{
  "arch": "mlp_mixer",
  "model": "audio embedding model",
  "dataset": "single English command words and digits, spoken by a formant synthesiser in many voices",
  "train_examples": 78125,
  "gain_aug_db": 6,
  "n_mels": 64,
  "hop_length": 160,
  "input": "log_mel",
  "spec_augment": false,
  "win_length": 512,
  "targets": ["word"],
  "num_classes": 50,
  "embedding_dim": 192,
  "norm": "rmsnorm",
  "norm_position": "sandwich",
  "activation": "relu",
  "mlp_ratio": 3,
  "parallel_block": false,
  "inner_norm": false,
  "patch_size": [32, 4],
  "layers": 8,
  "width": 384,
  "am_softmax_margin": 0.2,
  "am_softmax_scale": 16,
  "init": "orthogonal",
  "optimizer": "muon",
  "muon_scale": "match_rms_adamw",
  "lr": 0.0038,
  "momentum": 0.95,
  "nesterov": true,
  "orthogonalizer": "newton_schulz_5",
  "adamw_lr_other_params": 0.0008,
  "grad_clip": 3.0,
  "ema_decay": 0.999,
  "steps": 21300,
  "batch_size": 256,
  "epochs": 69.8,
  "lr_schedule": "wsd",
  "decay_fraction": 0.3,
  "final_lr_fraction": 0.05,
  "warmup_steps": 420,
  "weight_decay": 0.07,
  "adamw_weight_decay_other_params": 0.01
}
Rows from block 5, named by matrix and row number. Rows with one number belong to one neuron. Each number is 500 + 40 x the weight over its row's rms, rounded and kept within 0 to 999. All counts start at 0. Numbers have three digits each. After the name is the row's rms in percent of the matrix's.
# fc1: MLP up (model.blocks.5.mlp.fc1.weight, 1152x384), inputs 256-319
# fc2: MLP down (model.blocks.5.mlp.fc2.weight, 384x1152, transposed), outputs 256-319
fc1.130 102:480541516466507525635477540457555522478545539418415509510483459513527482486424495537547470540507506552461423526499561562496484449500536495542468453457514461560590463533491509518505557559513453
fc2.130 104:473588528482441495440444507576514555494473472544501427472562410505437482525556534458544458475455533487540556476482389550499485569505463491501461545479480450493505506528498495539535576471478455
fc1.131 081:455424445470500496489487515541464507518565507563430559554463486493461524514485443486507460537482548489443466449504525379511544574515554581545515521461472484493546577480581423454454500503515464
fc2.131 077:472442526529518504517549455487524467556543504506540509562510447521520488443505482586532474519490552499481546453517498520481504500477538588449529512482510553538569455445478479572552547493503481
fc1.132 092:477539535459536522485498534505500536457503497425498481529521565590429531524464442561515514407461449516405487572506514457487523498507515502471498459533511500516506472509549413531461532544476492
fc2.132 089:485473452563513411399478414551549450544608420567574520550488514441455572586502540511506491530500575445494492551517600518547532517488458558451494486517465492483489468505508473452483492419478471
fc1.133 095:479417481464464468512539476476559497452534525507548525465466539504565427588504419490510544486484528625513484463500514458515448517519547478408604520532572513467534427475518442479482438562444519
fc2.133 094:480484475538470520452497495474447510505459512481483536577418525511471541437539540485489488395471549505525546503475505533446537533531526522468545459490489458520519529459572504539546465447494543
fc1.134 071:534543533496548481518501463473500504514585547451442537464492499503532543561457480473461517521542519471517518509440464547517524443473466454560452523533442503427483557514507547564546589571473517
fc2.134 075:413536449462576495535458526522398541429523438484518379550540528476457529457493482498497501552484493486473422459586483533427516586506451587526461473518488549517474414504455584487468469540486473
fc1.135 081:504466482542548537558607507492499448536547544463510458522520557509430538561435541513520464525536510491494521498551443529501507497501443496479510599432494539469386543556472510469554500503563508
fc2.135 085:547493511496472528464508525545468520542472520513469514469560530550463468564518528502478486487512467536450506482499517521509536564519508524534529441579504473521478459514548468514528418561474507
fc1.136 110:483474486479477526444468474490466495477526482441475505462505419490464525522540511553451471528468505430468416501503511528530523448512497526571462506449530477526458539548439466488506496490471560
fc2.136 107:430541534488481516453474481485514536554453516518475562472528562526517471477440506515508506488496491487459552559508494441519492519552446482501529530473505483527492531449549481490536553526458520
fc1.137 077:468508445503519463511640517522526453550401495501481541444544569525493541515498567540589510452478466474503498481517565551466494619449612479490498504474484478510558522514522496482454486494535476
fc2.137 082:496498541521433538544476482489488506532464507496524519547461479513530548478442489458551525504495499511463512511467481488483524473536472470491454521518534556570504450490448443504487451518431522
fc1.138 107:443497490488499505525536456493449528538543476575471481511476482575500538568472438454454529495509462421493397485506545453466549480477476490571466475414457605518546492444449536461560451466516496
fc2.138 106:523422560591485528518505559469506476555472483526505488439548475509545486547499574489532532539506566477544575496429440432561566522447563501475467482472600432507490548490424503517553534531460503
fc1.139 107:478504558527452496442457487479495550561628407550503481486509417459474527497534564527581513582410464525538473502494502473509483518401491514490447466507510439465516514504498431493560481523529525
fc2.139 112:494547469501425497521516461456503539471432503468497504532511431532490505498555452465464562495460447479489571462466423482518494541511558509552521530487480506541489526543502497514506539433547535
fc1.140 083:479482455523490490494468480421442489534534441476509520455484581481504599489451527466487556550526495464479491525461512530519522445462482499583446431487511498494525457515509466567537567518542497
fc2.140 080:508544508477477447555496476475554492478494563565484461496486526529516459506442505488454413473514491530485486513504517554507549508487517502492506481501543478491502521454536546434537509470467472
fc1.141 124:417500477504467459458513493547575551501493510526430482532482628501438495531508453580517540523548461458553526438496494584549498564548533441546492550521487518543570474474468484442524464441479495
fc2.141 125:512536471504537487515459545516463555540498600608557521532528440518516461496525436456615453442507523607517517491456440518492494522511445449473523481492523511486544512536560483482526491534528474
fc1.142 106:509430472513466485482561473417459521479524457487461426552590510537473501453519453472482493535452499545442479468523503485451526446490452443536471582520492497581550474485500508477478453496463495
fc2.142 110:513584442430471491431447545557487486477504501544459502547497515462535487533537531518459509528494473515564493529544473496482500464470529503464563582402560541576585508533469525434519527499523514
fc1.143 068:512549478456488475487482536507514507455450431483571459480495473520525490537522569488532549531403489491458431473529516436470488538486510472573528585522560532440486507483540570518531477488440493
fc2.143 069:433490507571540506481544469423474528521457497455517474513469425519566500573500457412558492464518506522540487497523494531404513468527502435411487429584428538535463544488526458493423545509476496
fc1.144 095:500548520488452517500444543482540469462493481522492487537484440503487479513592516475504522510526505603530487435503499529494520549550446453460413516495450519447468495472485397531474523463523526
fc2.144 102:506514487505495577474544452472536490517501501431465523508450490492465449482470477433452539486496500466446445495437507466532480526491570548439465533415561552553541500452458458523510436527525514
fc1.145 113:536493454564391467539481510457466474502499475434519504460460553549569499516515495508466500489568526513539510535564454440514431478486452490492541523505417538501570444519526533463504491480522507
fc2.145 110:481564539563527500528510571500460566495501480452502480532490532519503501508485450511551512550456584488557489517487522516526543508514553464485495512512523492513476501620519515523454458453454568
fc1.146 109:512535507505478483584575486454544454507452490514515491446460516515534457449576465538535458489411451540489513392447432499510477524492500508543509451419487540516465568515464553523548438485547394
fc2.146 108:519540530520550505486546479461480472488517489549507459499496417485480485523536481525556476546519459523490591484506480553504520476506522522523487494534569512468537454495495502499514555502487539
fc1.147 115:489515488479570528502487487483581526496485485562589428537477450411548518529517539455504450509448515489533406533501435547527459493522476499537443516488461504567574503535479444497476498550514442
fc2.147 116:602501530481517502499478547472514531547533532476517524553492439583463448458504443532523462490554385477539502496528497522452509520524507544456544441518460504522515442444539494500404498525573423
fc1.148 119:488522549497491531491492394515502570397558539552569552513436513448531455484435524494504459459481558545498473478566591467457493522473504482507454514466500546474524474486522588528503502559471486
fc2.148 116:462496531519529430440510573451486437523472554537578526497545533498508570576509541524462514500544492534469581477520454443503429466486497564502555479488570556489485494526482513527523518523532412
fc1.149 102:488498462507461450531516432551455434452481581529512524488497492539514589499602515471471425498475542530455478453509481495491528463515485455478490483489477507523529498509440545546409472453508475
fc2.149 100:461497541527495487530532476451479529473533521461450560492603520549444504474519459522550608498530438466518480424519500476519508545396479505491537488518420451451485484505452525498496558491496514
fc1.150 117:501495464494493520441519554491547502515547514506532483478583601485503512534536473485445501515507487540500439511538505472509435512474561550513489492566441507477535535509459454440505484482517525
fc2.150 116:527527495508513489568515480518513548539536467497488485525545451539443469552442435473499495522484496464500580499518549570508459522488506548513547520497474501552541480478461511422520456553503524
fc1.151 087:434506529597526477541495581537504517482390494566487502487482506455494518511489514480456553482526512561495484452472481522539525580536513531566456501463560518456449550487512395490487480480469551
fc2.151 082:558498565475528509513501522473520533554574521559503551475513449539410479435491445494529526538500477543573474450485504486513434504519590501468552515568506471491491495463477442502469450521458534
fc1.152 086:485454472546533502513459488430471498530526427449549512473360471471476467482502470564501486470485468473471503485472555550508537549479474532490407504499511517523420524580398509429518465463461557
fc2.152 089:475479556551486526468454487528525522457558535520402547511585531500479508468479552535469595501473540491518564396425407456479417569495462514519508441650497467504552470472488453521459433444486512
fc1.153 121:487505495475467497614577543483412461480391529475553444472560524472486464486520460458561496516479497436463512533497456523481440560536511477496466537440491477490520468489461520446483530507552542
fc2.153 116:473530454533455498469446503502469498482481519530498506412615478527544514470564524501512557529490509477524490520566534537516561505538463480487526471562560536504490493494502517571476455499497468
fc1.154 118:525502469520492473456536491413478494522484454485560497521518471410460516474528463474564484493534601410532576474512556520522483458486440530574491528481454501553485542504546480455455494518509542
fc2.154 114:531528481488513520575569473525499463514552557492559559472497557457515501487507555530478528433491442583512430467425545503435535497523418542447559527539457451500561474480592529486468429547568484
fc1.155 085:511473508518477517452536539508409539525525493472481514441480535544479423586525534494437462522452505522582488492496411486505463460502563465498483511473432525451523500515442490577527523507514559
fc2.155 082:488545519534472453544506548460526490456494497495546512532518424535410490530522425476513477561550466515507534529508484474519477430444501495517556505499519512447494526479488491489547429476462563
fc1.156 096:445510527497471509498435489484562482500517476516545495477437449444532530599446452426515546486501467537509524541425479492518475528533538515541481514500448486526574483565526379488460523448531554
fc2.156 100:516470511543508466442527481547514466478492487454546505449551440535514454476572455470448533519498514478523590484533433532508491516515527506486562480463525526447434481399523457503422531503538503
fc1.157 117:447515550520507554494480428442403503472513485541483489480457431480473494514497547541503461531510530592456449551508576524528453508420569605573524520441425518401504498470507470540566484494521486
fc2.157 123:524484445569590527507475564546557492500471485491520529495495539500495437432527553515472403507472538522467547503531428490517521480541530466529476526567531504504497497540540497448497512545476501
fc1.158 095:490501433472568472539514511478459441513499504527545516488522555437514438483474515515512521533421500452490490491522521472528494494569483576489498544551492498528443477513507550488576415496449531
fc2.158 095:432522511480507510498516508479491508493519558505529504541474397533515479579531527550523475593511461591546473461494521521485499435492476479442584464507530524536508557506541479514500507482489578
fc1.159 101:525563493577454516534525439454580503484479506502437478449595468471457496513506407536540555517418488578477500537532445490519410492462552491540449458486503519431505528490502536514529491492468509
fc2.159 096:456517490511482504519439497510459534497460459427549533434447522443495536592502485529491530547494458498499469521519542526494569518575539504502517422541430478475471522492570511436495497472527536
fc1.160 116:446541480542482534436499519500448472489509501471502476504531486528521509481529549486507548502445515499485608587444571472526475543515510484519516473491513548395500495507556506551502508497486483
fc2.160 112:537529555525492518497541485517524549494488459535529588504516503470432508416545536455533529509498521427496508540498501515463498544497500517474517545538545533519455453475494529455538489415452560
fc1.161 087:540520533506495483484455450482461443510532498610542482535502548552482385442505553509449510476397434500491493473493413542462544475494500591503487502453472531454490449529450517482489504546554439
fc2.161 088:455544526464526526483554550474522542495549495375564552487515558485467508508554508559442463541552581487463525516478510565505549497497563540441540498435549519420485503503553458467497507521525506
fc1.162 099:512500460495508457447442530501406511445537490466484523468518524560559492476498466533484574511421481447557486548500504527523478510533471528426510521541503473464531519458508516524532576553545501
fc2.162 099:569489467435487473464503452509463471484511529532488477507461501565482498531474500474531547551494516488426546557540485485502519504464483393505530471523462471445475449501526529524423594480541529
fc1.163 116:498596484455489523536447461428552493516513473514453485441545500531533522458501517477536502556468513539502612450468507555531431525477531473495556515509475467477434555546410538465528496493459446
fc2.163 108:535460579516474465407513397471436504482484534448495582492551507479500560536461554514429456550474439478520467517460466546480442507482475510481444472596527502538468513463518555478535390493566492
fc1.164 079:490494498572467521574519507478465534488529522441516549495551475514468452446444467463463440522503378419460525508505510480499497579487494522501397461473516467503467537427487525417419523544497542
fc2.164 073:533516441466403488494417456542540388481454471544506470472461470447500517506545526497538368450497544476478517520491496558570542539534592472541527457570481522510433575506503465559515566450490502
fc1.165 086:584538556467505501503493534521495461500437541440452452556550511546495459468496537489509555463531465483495494449462544518546461483576499522474522492459460482470526509455469488518478481525488488
fc2.165 090:438479521477538460408450471479542477493519532576524482418481464485569514526511489461442482482514503542514536464438554457519560471484492438486520498491563569520515430553478505490470490471578511
fc1.166 127:590492483495590483507560515520509497487441462470468420550479486456508564484492461487477527453484476485512506513518484478526493521501500543467465497546548531471463497447522477568459390557493565
fc2.166 136:495547555449473495520580408594575591499499512487473541511587521499508525554513516427524532471502480513535523547545528553458509458515490528527532517544497544575455511480488464457481486519533507
fc1.167 136:453478468514489585584534441519520493455502506518514474488459480518429488531495542605459503533543527427490568495502492458579495499548475405498483547547527500442503492522514547534522507495486525
fc2.167 137:539534490515524453543559451498431464554538438569467533495485590524505465488513575452533469533510464509490522530406588445473490545474441515519538493475484533478489454538477497466501567477593562
fc1.168 076:518475522438528472548531524476416451507513483497506495486518460572495541549506526542468482522475385557388508521444517502415519511560416497520478456483572540416543479517512537473522484543505568
fc2.168 082:534500462512543516454531531452596472491511475501415535445511451483487534470492586456487492521515477449534501469538544437492481515512495531447455521580529495510510538418529481507459546444487446
fc1.169 118:508480554462553575498527483503515493508514540450509490499462513510527524518483462562381442442483460540465550511523548537517537522482563502460457437483484471523524460493459530500519412500548481
fc2.169 115:475516504507512499523481525454536482478479486562573463521566485507477446570429475472563546454469490496467516481532550471469571493491497468513491485492477517472495476507522490520464559545449561
fc1.170 108:539491445507577545517517484466505467484460516598436548522479450556488485499458595437501493516505481460515547530486514541515527494541462511476456497496499511502528401547464485505478508439570493
fc2.170 111:450512424540565463469517507529407531461504536454526499489390521447571508469486488465527474532519528522374464457575494516531551514487490534526477550543522471491481459562516508530470447494504479
fc1.171 103:531546469443602556584519483477479538491538550538544547466504486466536483524476468449566489481496489488472538529547509458474537488496485462484468428463447476453490486540479510495560477553554536
fc2.171 106:503549477516535507474555522556433432515568445467457469488480527505451427538525489496562555458472489520456470507430489535476527532483483544487483522523428492561482471577467451463446575438471546
fc1.172 091:443523556527530490554486462530427471534535432435489484565445457542466524459523535577550494487484552540515521527469491452520505451509516455521462511466497525463580436512498455424483469475446537
fc2.172 083:577504479498443469508506427545517497420561590523559518460483567496464447513504434501530547460489509451549516521493513531476406557507541528493441487511471526446491521464452490534527490504550475